Rows from block 12 of the image encoder, named by matrix and row number. Rows with one number belong to one channel. Each number is 500 + 50 x the weight over its row's rms, rounded and kept within 0 to 999. All counts start at 0. Numbers have three digits each. After the name is the row's rms in percent of the matrix's.
# r30: branch 2 reduce pointwise conv (encoder.blocks.12.r3.0.weight, 108x288x1x1), inputs 96-191
# b30: branch 2 3x3 conv (encoder.blocks.12.b3.0.weight, 162x108x3x3, transposed), outputs 11-21, a 3x3 kernel for each
r30.66 103:376535648563435465546406376548546614615596472487601485503481649457643449517531393552545487459515442515516409442491455466550452403575570396439445523556484384443557595378395469532430459437413466409512346476560593495631580466388434441423482459470471501449522510464519467468493491513498512457
r30.67 103:391477544546499426428379474540542494520563497429480473496486494518482512482540421501466457514494549541558526517563400538603520511473462396356446558464476437489469478518417394472441458397471500496506537470465468521544474485484453512389501495501457473435468507445514506519510471481520481468
r30.68 121:567453423434441477444536522420467422353403535458394383443466435505408486457425489450504481489441471391459491443430493417473451519495460501500496415443491492516405387498541503484490376492422393525506524417484430484410369487481509476478463465471391465473399491433530443517429547418490452498
r30.69 094:475461467468466485475477489501484488492519481520555465504520576488476483569431537532560515532580494477517484432437472536513487430507555484505547512589514536503488514491501495468483488447459540495532480515556569505586477488473516533474538520496497495469497464520502539473537472500460549540
r30.70 105:399557673585469490564381420572473601601613504508627485468472595480653425540507474547514456479535443534460464398531489480528471360589603483508509563578509408471537593352451502549414498482381423448531340430533587490649595542357449447464500491485533534457486507457592442504516487481527499497
r30.71 100:538467526609575582514547523571524493460506505462435516505543443585475590466599494520425546544469570617493646602536538590512585657359446504527509646446437551551588462620507497499527522509547572532513627491479460491403551569568480543522522481513390503463453468566491512507488478484499545520
r30.72 097:441466574570535539499456461591490506552553454494469472419503493491526522476527492535457456508495469593478565435525521531595528540416511445458465593476432480510510521438433435515445458439429491458504432442453493448489529489414473519475486479498499500399507527436537498483557498483519488544
r30.73 106:524418400601599535519592582523475420431456527471407515446617417567422590456547584573379455557447541588488603603495517526508575654373367529499559552420442584542537452644525506486541493540504561575503608481410392493366468517570509540529500510505416530518476514534515512478481493501462506502
r30.74 098:518508493526504532504490539504442436521469504508473486469494514526462468542455504539474506551501499516470504501392524523474494443444479513456538550533511506526543464540494481488479439491492526551572512519514511545483391486540532500483483507542515499500528530510436559479485491475464535522
r30.75 105:537505535602539563483527511516455464448468537516453579532526458603457560387631440550440503567501566661481623623476521576519557629361427434497513635438422528507593510631479423482447453535543587565553578558433361519341522525556526543465462520487379509509502487526496497479494538462511516490
r30.76 107:485429444524523516415515491525504451440501530433392449471509392511405545468522513475452489481458513572489580545527454524536552600419423506453460580450417476506513393594473428491518443484477522536488578453411441468469472476543459551494506512497398441448466471531487493500505464524476497510
r30.77 109:470453452547538523414521494527527450439484514430386456497517426489448536476556481493422512503452545553529557544538511503541504577371396507444453584414464515469510427637521436474542422513506530520465587478454413470423500457565475519516459457460389453471474504515473507533492513485495512488
r30.78 102:365499592537475431477316429571560600565621489405565485521487623460525521518515380545536459460506530506600467462545390512560463379558518345363444497566474377469506581463404393479418462423486501465483424470513570465582539496383458469369492491513481449427484536504465464475476416486506448467
r30.79 093:474537514521481511494461502528419458560489445491488534478502519545519440511499459531501458557525468566476540535412506557474547471437519480477546564472443541525531486506473481473484441431493507519534509501502484503500469489488531539487481545530513463513495499536464539461497476525511469491
r30.80 096:377520571534439460449409439507515584558596475500553442469471536462553479552496381507513465436538488543503499460491464479539455479513552428386444602505473398464433488419433413518416448435428467442521390461520527466614506482478494455443475458425478473438474548469518529533516492518538479551
r30.81 095:555507462499533484564522563499441433534481564534550515492533516515512444525444555568489532569567474497470536477401561518461480449491482540528568537507508606551525503487532542494499498528511520545568495566530519549435383537550585571512489550507579530579508462501476514490540491522512512532
r30.82 101:482492509587547559521571503504446456486477550481488528503506482606466562405655406507446470558488562630519592617474481602515581563369414414484553609390412518546576582605401446483429501476507607560552568555442370519396545572506513532496498507472405515478537525485455491480477482468502519487
r30.83 097:474479545477453486507471504524474503538509442504522478493465541497484491564502494526506466528537491504519507526472473535504541462471487478465533536515466493510520520515461470475436410437480552484517468532505514502492440470437502491478462517483482481530472507520470525481488508480505484504
r30.84 093:522501517487470484489542492431473480464458505530452447490515479526482474486471535534503508500468494526394571431459443413514402542469479482465495494441482546510446473434471516487503396494469477517524428505512458499428482494519507473503431522481490500483486526450459531436522497436485458532
r30.85 091:515496495542508530510541471415462468420422545532407439501529471557453486451477522538482469523475459516413590420442469468511442556460446543482470513434438521513450450478512532491442450478455481504504479512508462485417467460512499498487449503460509495467479483488489498457497512480504463486
r30.86 104:576468396571583541481578523509510459373459523509381470490566354526436525419533515569433526488465505599419602543490529547519532653336376553488484569396460531490508400605543493507553476545488542507453603458445407459357451476524489521560426502516434516496438483505501535514520454544482516532
r30.87 086:478572502483443501513512520462465470442439550579554454528495513565519476385502537524581523524507529522362609445435505424545378558478465506547519502428530526555497478398512568582531417535475521524532437567568475501491476527527549477515426494503528513520471471484412514412507464432390503465
r30.88 099:387501549506430445526392420465527578472559493441591453551436624437489485518482440503548480472561503415562374421486463435548432407621555417443470493560469411470462587421413487496480451449471458468515391534536605527640522453412492463415531501474472521495481502455509482451502443490450521437
r30.89 105:424449509496496481412433480481486465425508488435406443417485441537423547494484448455444430479488535540538552516561426507574518540439445416394446528478420434502487413523459422485448436443431480518512511439428464506520455473503498561427533490486426437460465506468533482520461502513473478476
r30.90 091:460434500530518472480462537501478461527498471419474493466516493530515533534582433475504451533526529573486519524462470612483591501461504462434516586507365501526527565593410477392356438447435568530530526494476511543529491506476501560448485553487451466491523524523447549434521519488484550550
r30.91 107:551491456475478475448530492406482453357429536504356399480485402531445447336460483540478512469456467510383508475430539435495409558408457505499489490373460527532433393435521469524565419516421465489493496429513417454340446434499500457534364467439404503506438475454509489508458482476477421502
r30.92 104:530471428546581558455557528499516466387459518500367566483539402530448549390577483526427511506474521568498550604500514540490577628360404500483461540385485501478551391662574497522592505552525585530445653466467374437322476458567461497530423509521421532499463474523513466510463530505442498480
r30.93 094:491524534483495500490493506544401494515493483502508493524515495488494433489480514530502503496532494546477516469442537517474514493475528495503513527506480545524479501522505515527478430488484551521516505545497502513451455512528534487498457540507471498543531518525441534465510483501532509508
r30.94 095:450546593486445480515509476531536614579598516530666483591521657428606445588493516446571537496583455452490503473531551546569486427591585486507540536533579501466484559453532523529483517496515568525561448558675584502585569505469531436527498526514539536485532499568481560508566476490566564568
r30.95 105:543456395554564533491610569505440424363452519501382492424575373527422540400515567505422473477452506518478559557458540488496514625370421561545526482410456545509535417620580476503522480542479487515469607461411393469306446452499489544520444503495423513510452505463491477460460530507461476480
r30.96 103:573464393541569577447610505476490433378452487503360455460569364523424494378526518559459480470486492539420564552448525510512495671360354517510473499349442546482542402582542507492566447551453533515451575451468410470355455490518488484567404461463399490472469475486502498530483517522482489517
r30.97 101:406463541514473441457421453519508508487547487401493496438492509494447544501484426467470449527544547526547511480564430491575512463478504417377496569486460442492445483535412392470428433411453474500495514452485499489519481497488505521444517484497453443448487525440479474521500449508470522506
b30.66 123:470459529456477491470430469510502527507507524450470458565556535512455468446442461488505538502479513420442455488511459553562508550556471391368426501500490538500495525439462472461539512492539495509504483468483493491504513467522504511526444520528484483536321465508395467512506507535466450511526462523
b30.67 108:513526516522490511473511490533513526523492547531522554527542535491499471358378380527507538486494507433500467446504461521511519524507511381379402534504500547503546540490440479492520487471565488502483512500474476499490488509465508523520397531506500515499400474504363531520525541530487491518524487515
b30.68 085:593500426522522488519484418526483489496424484541534553446487535503533543447483510505484379592465462481528438521503550479377421474497517531554411484465500434483449406544555510587408425419497541441504500513507455465410569526505490449420433522485515545434567559487422458434392472374544544504421484397
b30.69 082:423500533457611541434392486483467462500613499382296426502517471510497494485438483409490500520547539454461508553497518469482420566548502460498494497493476459463397470481461538449412456510471515523517496523528531566570473475484465496489532533554469506500459541461428455500505538577516622537469353459
b30.70 125:457487518448483509436411464508516532503503510464479461573554549512470458440437441483524538483485526418455474507507437565568477537537440411368441518469487529490507522430484480474566509528585498512511481478484481487514493477507512519522422516511479471520313480502403479535517512521461475511490453520
b30.71 081:495568480512545505429516483564533555518474553533542566459472457487512432421431393495556533398501390518598521489521509489512546483425468410387371504536530498510546498502399550513411466461511543487495542534507533564483462510428516532525455551465417531478472511538425532500539539515497453484462459443
b30.72 100:490555537479487535438520516523513549511473513507530541503492523506502463340342383490533567440511513445499505448510463520500501520469435390408407518514514535446494527456456472498530473475541470465485474473483464498469440473399498531518389550463443518472402486533354556506517555521454474515460479517
b30.73 104:556595486519524495471573483514547557507429520568599577402442469501523468444458437461497427386464374538596514500507508461450525492442499521503469470471526472510506518523435531549376406406494547499520533534531485539467496523467554535546484549492450510460540485541471514498517543489516463477469478478
b30.74 087:460484536498588522418402452453450475483597515375336410514532513495494512520457508400469431516534545477468512569528559443495455537581527505529530462518485384438390477534504516448444437521496517534500527533550537549553509485498501499515537523538454480516490523520438466503511543564523611516406318399
b30.75 101:496556413528565468468504396501534524538493522542548534462482482504487494492472481464481405509483416541486450588552576486436478538507526458504471476501491480523516410469460458488376481455459506475461517467436488541448563572475556552518454535513354399367495509480421450419418491417509493501454506409
b30.76 099:560545505564484509480545474555553558541465545582584593469494508508532483386312370528523528439493463494547491474496484505466545445403474433406390491523531506490505504507429480555493422439528506469478522496492462516447480520465550510530432551484468522472508475519456563498518544519503488499498496482
b30.77 103:519519485538482504478542484557553554505461515567557590490497508498515470377291372531523523403467445522545473466515497478448517466449506399406363493509495499493519489500396501521441424380483502468482535514487471525444473506432523529536435560508418486456492453523451526497492540480520445464493505462
b30.78 115:480483541502486505480484493536517535497480518471498487577568573514449479416440430495530527490470519418468439483498457545549521551551516380324395502504489549501501532460434467467517491469511500513527509482489516504515544489525519511547440538548513492515315433515365495538509497526455453503528472510
b30.79 088:456494502482613522431403457427456474470615500400316431539541504508536544558512517442492419523557495453474492585530549476490454582589531465518509471493476368414412478525509488466473449508497501543506502513539542528544535525523494510501525546542453457483446529493428450457482519535494654522443353443
b30.80 097:501494542472457536438463482494487525506488513500516516540545530513490484393388431552464555510520547435455496425490480531526495512539461385379403528527516521484489541486438477495591507477562467467463483427432460453501411465395466515508329471493484493476392491497377510490509527517467472529501480506
b30.81 098:456520552465566531393389450427481487460575507376297393501515487519515496529500503436455466527546517535488526564505534472504445520521484499546567451486502400456420509534528516455477463515525481502493498516518519544539514500507499526520524536524446466506464548493464463494501536578535574530419329401
b30.82 107:560551477556562495465522439506527500542518515542544533460488463499473486481494499476492403488503460482495426562535540492431468583536520443478470491512488501493484377448424472493372429457454528502489527482449520507476569565534535528502498553539381420388462503498409448458446483450502491495463483427
b30.83 096:459479495486613518405404463401446435460598484402334422540541534534535532536501515427485419532527486477456461591513532464496447591599540479517498464502492375413412450537495493476454452518505519537503536504527552520536530517510481499511558535569484482510481531500446451472439511481491623516434353446
b30.84 115:522529528504444513526524508514519510500478508523542536510482498493501506448415457570419521533548579509483504484500499509494498450475452487519481516515521498465511539488489485539564473484504390316369280282292394326470370380360324464470341441469503492468510491525495552483461508524482471512476512486
b30.85 107:549567529507432522523542508529559522505484516546533537495483479489517528453430480571438523530549558532488496498515494532476494448464463480519488517494528473462505521491493475546559446451470410349386306300308408352493375399364336476483365453488510525483513500522503567488447522504484476502469493489
b30.86 104:567565465525480489491541477521525528489406511535551574471456473498554508429394439498499461435470445530536471509523503476436534440396473487540432477483483464460500483517446462544429419357441486446468504492495442485451450486405528544507412555451426519418559505536504553476449545463481436464456506455
b30.87 098:478505534440431541525524515498490486516479505522495506497489499495507490479420453549387530539539581546479494472516493499495459451489436531546515511481540486479477565509529526524549494464505405349416337353313439374506406392363345463476367426459518492463477477523492539484488525502477464526476478492
b30.88 126:506484536507499517507446473499487507505499519470475484566580569529459512441414438483491524497445511405408453506491456569579499550567504410343432509510489533527492519468440480479549499484540524542544529482528504502531556484564528495530479512548539489553356453502374463522528474504499504519541478500
b30.89 093:549539508532476502491520453544523532539474555567574604519529543534538495370336358506521542467510510478492474441489467530485520504456479417388399524507540537488547531527441486547542454499577497493513484473502463508466485517477551518539428526487507525502495511514416535503542548494531489518518505520
b30.90 083:508517494508630531442452441431429481520593520433378436519533482529522518519494506444532396514568497435449437582516511450468445576586569424469486500489483434483438365497464456490404418532529507526524527515518514535510579568549522527514530511543487491518461514475431434460492531502511637559493432472
b30.91 093:535541482486485498528538491490493488481417489553569530502475507493541549441385466511482448480491494472479480527514500475439498460436479540580457478458509457472496525474427495562401433378452519411515474525537398422416388434411451515490390492434521525463575518513481571459439496428522493510469496483
b30.92 090:567529401533512466454510457521525554508433518507533556462502471501544477427432422476478440448451384545573457538540533487373534477416500493501427472493493470502531492512465487544362411426497519462469533517478442536416511556423549551505449556469382474370579499515511531470429509460495452450451508474
b30.93 098:462485521474564512412386454423443459438575483368316422504520518520518522534481508411481442525555510484476490567529546476506458569576532483537524462501460375417387500538519516472458446529500520544514522545526532553532513535514498517501551512557454495505498541494456464481474506539520603512420302434
b30.94 087:419465512347455457349392489504513492503544538418422466543534507527482497476457478499472521575502557507466542520510481508532455514544469482492513533509507502467479551490473586500583501532536474509514488438516527520527491457503430457504497456495500489496395459464517480470552522488519498502505415507
b30.95 104:563532454535487483496501484541540527458400501560574578427445463521540512435436458446475394418438397543573470500541537488384494489468518518544456464475497442477508492535461507554339400391457479454481533514517456503442487508455512491493464571507407473392551509540463474485404518428498454452456507464
b30.96 106:557527451519461491491531482498532517505431507554574564448469480525532510439369436496463436462494444500544471497504508475411524432441490545535461462486491448459512500531419487573417413358441497438464485484496431491451430464403460516510415543460435491402584520545491546484428531434501454461443491437
b30.97 104:503506505516473517491487478538522537540481534529515540517527545486505465366387381519542548466485485475513496463498458547547530532493501398338390515502518563521543529490459491528556467488564496495518507512489486517507508512484544510545441528526502495515393450512355512531532538534497476527533491525